config.yaml
encoder_arch: "vit"
encoder_norm: "layernorm"
encoder_fused_qkv: true
encoder_layer_scale_init: 0.1
steps: 4800
Rows from block 0 of the decoder of a small segmentation model, named by matrix and row number. Rows with one number belong to one channel. Each number is 200 + 30 x the weight over its row's rms, rounded and kept within 0 to 999. All counts start at 0.
Before each channel's rows are labels from the 100 images, of 14976, where the channel reaches its highest value: "responds to" is what is common among them. Only what is clearly more common there than usual is listed. The data: simulated fluorescence microscopy of cells. In brackets: how many of the 100, against the usual share in percent.
# convs0: first 3x3 conv (decoder.mid.0.convs.0.weight, 192x192x3x3, each kernel summed), inputs 0-63
# convs1: second 3x3 conv (decoder.mid.0.convs.1.weight, 192x192x3x3, transposed, each kernel summed), outputs 0-63

responds to: few cells (100 vs 24.8); cells: one or two (100 vs 24.8); bright spots (41 vs 12)
convs0.40,195,190,214,211,249,189,189,191,179,144,210,200,201,185,174,183,206,163,156,190,193,152,212,191,249,169,328,190,222,161,200,215,184,182,237,199,153,216,226,203,195,224,187,177,299,259,185,191,209,155,193,228,172,191,197,189,175,212,197,173,236,182,194,176
convs1.40,231,213,214,190,199,141,205,214,192,216,191,252,205,211,207,189,155,249,189,177,170,233,175,203,202,234,189,200,192,222,170,182,169,206,186,149,202,265,168,191,233,171,214,156,104,205,210,173,229,270,187,188,230,189,196,196,203,221,199,201,156,212,247,146

responds to: few cells (100 vs 24.8); cells: one or two (100 vs 24.8); bright spots (37 vs 12)
convs0.78,155,177,201,192,269,199,201,186,222,138,197,171,215,111,194,212,204,194,170,180,187,149,181,202,185,140,301,249,204,193,196,239,162,209,264,203,156,193,178,230,211,175,173,179,226,209,182,219,210,180,194,206,179,170,186,191,195,159,213,221,235,162,241,215
convs1.78,198,214,233,221,155,234,217,177,171,206,208,207,195,220,158,167,233,192,259,195,203,218,184,173,200,223,118,184,204,172,201,210,198,211,179,235,214,245,222,209,205,219,173,196,197,228,160,209,223,163,226,186,233,221,213,179,257,186,221,189,200,215,166,166

responds to: few cells (100 vs 24.8); cells: one or two (100 vs 24.8); bright spots (38 vs 12)
convs0.128,240,223,194,192,242,152,145,201,215,172,184,171,209,154,203,172,233,166,175,180,206,171,224,199,222,179,280,179,210,182,221,225,181,165,202,221,185,163,176,148,198,194,184,154,255,177,145,187,203,246,197,210,148,179,179,204,213,174,225,200,174,208,182,220
convs1.128,201,193,219,205,191,196,218,245,208,224,190,235,171,182,205,213,172,195,219,200,176,195,140,175,225,174,163,169,178,250,186,198,185,178,249,190,202,225,212,235,218,234,137,210,182,171,234,174,188,193,169,211,191,254,234,184,216,180,255,221,228,224,199,180

responds to: few cells (100 vs 24.8); cells: one or two (100 vs 24.8); bright spots (43 vs 12)
convs0.3,202,207,207,208,290,170,173,200,206,175,175,208,162,138,184,162,149,200,180,194,235,188,239,186,162,197,285,208,208,197,231,217,194,197,210,143,172,238,209,180,171,183,217,160,279,256,203,217,219,201,212,177,161,201,211,176,190,158,221,192,206,201,216,208
convs1.3,208,211,184,182,208,186,166,200,170,261,193,205,200,178,150,170,252,196,158,247,216,150,211,189,248,188,245,188,173,199,197,204,201,179,244,210,166,209,208,241,160,217,197,197,246,234,188,231,237,203,227,259,169,224,217,171,221,264,178,164,237,182,158,253

responds to: few cells (100 vs 24.8); cells: one or two (100 vs 24.8); bright spots (41 vs 12)
convs0.75,210,222,158,177,264,205,129,191,165,220,225,191,147,160,180,199,209,157,147,157,235,231,253,193,192,157,279,189,186,175,233,220,208,217,215,210,164,197,212,190,196,233,225,159,260,227,220,206,219,160,147,134,209,163,211,194,203,195,189,215,165,196,213,243
convs1.75,241,131,199,177,242,219,162,209,206,212,181,166,125,194,199,174,195,172,144,214,238,212,165,180,226,161,190,209,181,180,217,242,184,183,224,231,221,204,202,196,196,171,215,196,174,196,204,247,177,193,232,225,183,155,234,195,118,224,183,189,241,211,237,153

responds to: fibres (44 vs 12.6)
convs0.150,203,206,206,207,148,226,214,220,181,204,194,195,194,223,207,243,214,221,203,206,204,180,198,171,206,224,88,185,167,212,214,198,178,207,151,225,252,168,200,157,236,208,162,236,191,123,238,202,160,196,187,218,165,181,217,229,157,159,192,197,148,186,192,193
convs1.150,192,216,177,215,130,197,174,202,181,225,132,255,217,201,170,232,237,204,214,206,218,233,169,226,214,232,237,164,167,154,222,221,195,172,197,193,207,151,134,227,218,185,220,198,204,225,154,235,144,220,222,208,191,176,175,220,232,203,186,192,205,225,194,237

responds to: few cells (100 vs 24.8); cells: one or two (100 vs 24.8); bright spots (44 vs 12)
convs0.121,198,192,183,188,285,202,213,194,206,170,213,202,214,173,172,194,223,213,151,249,146,190,200,189,172,175,310,183,202,175,178,207,150,211,219,178,167,198,204,170,192,188,205,167,207,266,193,232,200,201,160,179,155,177,208,158,190,194,220,186,202,159,224,224
convs1.121,184,241,185,167,170,202,211,157,199,208,187,189,190,201,154,181,190,231,220,226,201,167,217,196,176,192,119,178,209,179,221,257,220,225,174,243,152,224,201,212,155,160,153,205,222,173,190,187,168,206,164,203,180,156,190,188,223,195,125,175,228,173,181,204

responds to: few cells (100 vs 24.8); cells: one or two (100 vs 24.8); bright spots (43 vs 12)
convs0.182,219,201,231,195,244,198,179,193,163,147,181,181,177,192,165,167,233,191,156,207,210,140,192,172,152,157,324,210,192,167,240,219,223,202,237,190,165,223,206,166,187,195,197,187,213,275,227,233,184,187,171,190,169,168,186,200,212,174,167,165,214,192,159,182
convs1.182,175,181,222,181,201,166,244,180,200,146,162,187,209,184,169,158,182,193,212,185,184,247,151,223,189,188,203,210,187,159,167,223,227,200,155,223,174,211,145,174,211,155,145,215,136,170,187,168,182,218,227,162,166,175,199,205,263,215,215,209,174,186,255,164

responds to: few cells (100 vs 24.8); cells: one or two (100 vs 24.8); bright spots (50 vs 12)
convs0.120,199,196,206,184,216,230,208,190,199,138,194,181,137,144,164,238,242,207,199,254,149,220,249,171,194,183,302,174,192,160,205,176,211,181,218,215,144,185,204,223,209,225,235,169,228,249,184,176,211,188,233,188,280,199,193,166,229,212,186,213,226,188,245,217
convs1.120,272,174,178,201,171,187,214,239,193,207,186,197,237,248,170,182,185,203,163,230,248,188,221,180,222,191,166,128,212,272,246,237,227,205,206,227,204,237,180,232,158,247,190,224,244,150,211,210,198,152,231,207,143,185,262,190,211,212,203,220,241,168,194,237

responds to: few cells (100 vs 24.8); cells: one or two (100 vs 24.8); bright spots (45 vs 12)
convs0.83,193,191,175,176,266,203,201,200,234,206,213,198,210,122,163,167,189,182,173,218,188,178,208,194,163,193,315,214,166,176,200,221,194,234,259,213,195,205,209,213,174,200,192,204,262,231,215,195,199,175,216,184,158,160,202,196,218,187,214,237,161,199,255,200
convs1.83,162,206,197,194,167,207,180,149,203,236,169,238,182,219,173,169,201,174,183,182,225,217,218,201,223,217,220,222,210,197,220,231,198,191,224,193,190,132,176,193,232,195,199,174,271,270,189,229,191,196,199,225,130,197,236,183,216,222,143,187,256,188,183,245

responds to: few cells (100 vs 24.8); cells: one or two (100 vs 24.8); bright spots (35 vs 12)
convs0.47,202,210,176,199,277,170,200,188,151,236,188,164,167,205,181,180,224,173,212,236,223,132,215,156,219,188,328,166,204,171,201,190,170,205,244,206,192,196,201,213,225,253,167,175,166,201,191,180,205,189,180,245,222,150,198,205,215,230,176,208,310,166,195,223
convs1.47,251,183,234,250,186,243,204,269,241,186,210,199,229,165,210,201,206,209,211,204,172,223,191,221,185,149,139,228,184,253,212,205,172,214,172,156,157,253,227,217,194,204,231,182,193,174,220,193,138,205,240,179,217,201,239,210,196,206,213,218,106,193,198,161

responds to: few cells (100 vs 24.8); cells: one or two (100 vs 24.8); bright spots (44 vs 12)
convs0.79,216,226,165,183,243,205,177,221,188,180,171,235,151,185,166,214,175,162,235,217,183,201,207,203,173,221,249,197,223,184,214,200,201,192,265,173,150,212,211,171,184,207,197,133,262,286,231,167,170,211,218,177,227,162,239,155,164,211,185,200,206,198,176,224
convs1.79,139,180,208,181,180,196,226,176,254,189,251,230,167,217,179,204,224,243,219,239,254,236,178,198,233,201,162,173,227,213,217,185,228,164,224,205,169,199,186,165,166,196,204,206,197,145,215,196,190,213,232,246,181,173,137,188,300,219,182,185,228,176,168,181

responds to: few cells (100 vs 24.8); cells: one or two (100 vs 24.8); bright spots (47 vs 12)
convs0.131,180,209,212,193,242,232,175,167,192,187,182,209,195,136,232,190,247,162,173,187,232,166,256,214,178,160,281,200,191,151,225,182,182,168,275,193,207,194,225,195,205,190,151,189,226,183,196,180,195,237,208,195,203,167,242,192,217,193,222,211,221,220,202,185
convs1.131,189,199,161,214,192,191,237,192,165,200,163,209,208,196,213,221,236,214,202,222,202,168,175,203,201,168,190,146,162,251,252,230,161,192,198,160,234,173,191,196,138,221,139,207,215,198,186,211,201,177,208,186,195,150,194,239,195,185,155,218,214,131,188,220

responds to: few cells (100 vs 24.8); cells: one or two (100 vs 24.8); bright spots (44 vs 12)
convs0.161,199,273,211,182,279,242,184,197,186,182,172,212,216,151,178,172,232,174,154,213,190,102,206,170,206,217,271,209,153,168,205,204,242,176,225,180,217,213,160,185,216,221,237,194,251,237,213,243,198,224,160,173,164,183,205,174,172,218,222,194,223,214,176,191
convs1.161,201,198,208,215,215,229,197,177,233,153,213,231,210,169,222,230,197,209,238,219,167,242,133,191,214,219,169,224,173,156,204,199,165,170,152,213,210,254,209,241,191,128,171,254,197,186,249,224,161,180,210,166,200,234,185,236,252,196,165,221,180,241,163,177

responds to: few cells (100 vs 24.8); cells: one or two (100 vs 24.8); bright spots (41 vs 12)
convs0.127,198,186,199,188,246,201,179,208,238,206,195,187,194,178,202,158,202,257,173,230,224,206,248,183,151,221,268,224,201,172,170,202,168,169,221,148,195,178,192,196,186,236,164,193,197,214,183,181,218,180,183,162,132,210,232,190,173,231,168,175,206,147,227,218
convs1.127,206,188,242,187,221,183,182,203,192,138,203,194,216,199,219,194,210,178,222,156,197,217,123,115,239,220,238,155,200,204,150,199,242,198,271,220,222,261,183,227,228,164,127,255,271,151,159,212,211,192,234,169,187,191,244,154,215,226,182,169,183,196,191,207

responds to: few cells (100 vs 24.8); cells: one or two (100 vs 24.8); bright spots (42 vs 12)
convs0.66,207,169,164,205,284,192,154,188,247,208,221,224,191,171,213,224,215,208,216,240,218,206,200,226,186,176,274,174,186,207,203,197,195,151,260,163,192,231,218,186,178,167,197,197,217,140,223,211,209,183,190,206,182,198,222,189,135,253,202,187,218,166,181,220
convs1.66,165,237,230,173,192,259,181,138,163,171,172,163,177,177,216,207,195,152,230,211,201,240,205,226,207,229,180,218,214,200,214,232,250,226,154,227,211,218,237,183,165,140,112,206,187,195,208,249,205,208,220,173,190,200,219,235,255,194,213,268,199,243,200,225

responds to: few cells (100 vs 24.8); cells: one or two (100 vs 24.8); bright spots (45 vs 12)
convs0.36,211,187,213,208,237,200,223,223,214,176,142,211,212,148,148,156,191,176,230,199,219,192,213,194,171,182,319,211,146,176,185,223,183,189,243,224,216,196,188,193,171,173,237,181,241,280,200,171,203,204,197,201,150,175,201,199,217,150,203,213,187,209,245,207
convs1.36,200,215,183,234,225,204,204,210,193,271,176,238,208,237,172,196,226,175,167,302,212,194,237,179,216,173,221,229,198,198,162,169,213,177,239,175,205,160,172,237,195,254,215,188,277,231,157,200,200,225,260,209,230,202,151,205,210,182,176,152,238,152,186,230

responds to: few cells (100 vs 24.8); cells: one or two (100 vs 24.8); bright spots (39 vs 12)
convs0.159,202,187,214,175,256,184,161,214,194,121,213,174,212,159,156,169,193,217,132,143,221,157,206,155,227,152,294,182,206,194,186,250,164,201,213,189,189,230,213,215,222,207,216,167,238,266,217,184,191,207,177,182,154,217,208,149,170,195,183,250,209,247,210,158
convs1.159,237,255,230,236,219,208,186,183,198,187,186,218,211,219,171,224,229,184,175,228,203,228,151,214,159,192,183,207,140,223,158,208,187,195,224,235,170,232,192,213,193,171,153,194,222,217,234,230,182,183,222,214,195,270,221,158,237,189,181,206,182,214,231,244

responds to: few cells (100 vs 24.8); cells: one or two (100 vs 24.8); bright spots (46 vs 12)
convs0.95,190,203,213,184,273,212,181,186,218,157,214,223,178,173,227,196,189,188,167,243,145,192,197,192,184,184,303,242,215,174,203,197,205,184,255,182,164,216,209,187,200,232,231,190,255,231,185,190,195,188,180,188,189,217,179,176,226,205,219,176,228,179,163,192
convs1.95,226,199,154,215,199,221,278,213,218,201,206,219,225,224,211,215,255,229,232,191,252,197,219,226,164,207,106,163,191,206,149,223,236,180,217,231,171,177,198,288,206,200,204,248,200,229,201,224,189,203,230,227,215,198,136,220,250,189,202,178,190,192,182,207

responds to: fibres (33 vs 12.6)
convs0.134,214,242,135,218,126,194,213,238,205,231,166,201,219,220,208,187,165,205,238,208,173,226,185,177,218,158,132,142,199,231,173,185,197,201,141,199,192,197,212,166,190,244,171,191,185,159,236,196,216,205,218,185,228,160,206,177,205,163,223,209,227,162,192,199
convs1.134,206,230,213,174,209,191,162,261,159,256,203,149,237,195,249,197,164,214,212,207,213,130,197,152,166,181,117,157,212,219,201,193,257,212,194,232,201,253,200,222,203,169,160,182,150,170,216,234,205,219,216,202,242,197,194,206,223,220,181,158,212,194,223,194

responds to: few cells (100 vs 24.8); cells: one or two (100 vs 24.8); bright spots (39 vs 12)
convs0.89,221,249,195,196,253,166,230,163,182,197,199,180,197,199,203,208,237,174,195,205,211,143,200,268,202,164,169,232,210,221,222,181,175,178,173,187,132,233,202,191,256,193,226,181,206,208,135,186,181,202,165,223,135,130,184,191,255,188,144,172,148,203,183,238
convs1.89,236,198,276,184,172,161,207,255,210,201,195,223,184,167,196,236,166,196,232,182,231,196,115,173,208,176,167,224,256,222,187,203,239,169,149,203,188,174,192,181,165,221,120,219,156,194,182,218,220,222,180,209,215,227,219,178,217,171,167,207,241,152,254,221

responds to: few cells (100 vs 24.8); cells: one or two (100 vs 24.8); bright spots (50 vs 12)
convs0.56,131,198,176,213,248,245,138,181,128,121,199,163,184,148,211,243,208,185,180,215,179,156,210,207,252,177,289,185,182,195,193,207,196,176,229,172,198,180,244,183,188,183,213,213,254,203,187,211,203,202,188,166,212,189,206,183,176,185,179,242,222,208,183,213
convs1.56,179,207,194,193,178,252,219,213,205,164,192,221,228,183,231,239,171,180,265,182,221,231,146,216,172,201,146,192,169,191,195,229,190,230,109,190,186,222,212,188,169,209,167,214,164,168,210,244,181,203,187,189,220,198,261,178,252,194,226,227,144,199,236,209

responds to: few cells (100 vs 24.8); cells: one or two (100 vs 24.8); bright spots (45 vs 12)
convs0.29,193,190,224,217,229,191,173,191,253,156,169,186,147,185,209,172,297,201,164,170,174,153,258,229,156,197,229,202,172,239,215,198,213,220,219,194,163,184,228,200,200,239,190,246,236,248,210,237,197,191,161,200,224,216,211,188,193,188,216,179,230,200,179,196
convs1.29,185,200,216,279,170,246,222,217,178,208,195,198,189,180,199,208,155,195,246,165,235,203,164,217,241,185,197,208,195,224,218,260,215,193,147,234,138,226,209,203,230,208,214,233,169,162,204,210,189,203,192,138,165,184,211,268,222,223,196,201,226,178,193,196

responds to: fibres (39 vs 12.6)
convs0.87,225,216,160,205,145,170,188,182,216,216,226,172,219,225,165,184,163,219,224,197,168,231,224,226,247,160,174,213,173,198,195,240,216,194,194,193,248,187,186,158,220,224,180,208,170,94,184,210,203,237,190,178,197,221,206,184,190,224,206,204,161,267,196,190
convs1.87,224,174,203,255,187,248,165,213,163,204,145,154,191,252,198,220,167,195,186,181,183,217,220,200,239,241,202,231,192,184,201,222,163,214,197,156,94,168,261,158,177,206,231,155,220,198,249,241,189,198,242,252,245,224,235,226,211,152,224,246,201,202,261,140

responds to: few cells (100 vs 24.8); cells: one or two (100 vs 24.8); bright spots (43 vs 12)
convs0.24,218,207,217,196,290,198,197,205,211,145,198,232,234,172,151,182,152,193,181,206,206,191,195,172,184,168,313,218,202,164,215,194,196,204,289,185,183,215,175,198,193,161,217,174,237,290,197,201,191,199,185,163,161,196,193,157,209,198,212,185,188,163,239,199
convs1.24,230,177,152,190,190,186,126,192,191,221,206,147,189,193,214,212,229,212,185,205,210,227,206,189,223,157,198,184,191,174,184,251,186,209,190,236,213,147,173,289,219,208,207,153,213,242,195,225,211,163,262,217,172,181,168,203,195,191,164,114,292,225,125,216

responds to: few cells (100 vs 24.8); cells: one or two (100 vs 24.8); bright spots (38 vs 12)
convs0.91,206,195,177,201,222,222,203,177,171,153,204,179,225,191,239,189,238,183,183,186,198,209,215,190,263,212,287,183,159,189,150,218,186,176,234,204,185,160,169,188,252,201,173,177,248,246,191,212,232,162,155,197,154,183,218,171,174,196,136,198,243,190,188,236
convs1.91,187,202,188,180,208,221,180,216,202,193,181,157,228,200,200,183,192,201,170,141,217,224,192,211,167,231,195,234,190,201,230,198,204,256,165,192,180,244,216,139,171,208,198,180,159,180,263,203,144,257,219,199,222,210,267,194,176,192,208,194,167,184,258,174

responds to: few cells (100 vs 24.8); cells: one or two (100 vs 24.8); bright spots (44 vs 12)
convs0.48,219,201,227,218,244,196,187,211,208,186,189,218,208,177,160,188,200,166,159,219,230,201,235,180,137,161,279,205,187,162,226,206,206,161,247,193,195,216,204,199,175,199,237,190,281,274,215,188,215,174,191,175,145,184,207,171,203,187,233,182,189,173,239,199
convs1.48,228,221,204,200,181,171,207,234,199,263,165,266,194,209,167,191,205,210,158,262,177,190,206,281,218,207,232,201,220,232,208,193,205,192,252,157,190,165,145,238,219,230,220,164,219,258,201,234,199,191,218,221,203,213,188,206,192,244,160,213,224,158,212,230

responds to: few cells (100 vs 24.8); cells: one or two (100 vs 24.8); bright spots (42 vs 12)
convs0.122,212,198,188,218,250,190,162,182,189,158,184,194,193,158,205,207,240,199,155,237,195,190,183,182,227,229,291,193,220,195,160,220,187,180,223,200,173,208,198,197,211,164,143,154,231,282,211,237,197,171,217,176,174,167,177,171,194,191,193,224,242,196,206,155
convs1.122,177,219,257,184,228,167,196,170,161,216,184,189,216,266,204,140,220,200,204,229,230,180,214,174,216,180,233,141,155,172,210,212,171,179,237,219,178,239,230,191,135,159,202,207,148,144,205,239,165,194,182,216,232,154,221,208,235,195,199,159,196,176,206,212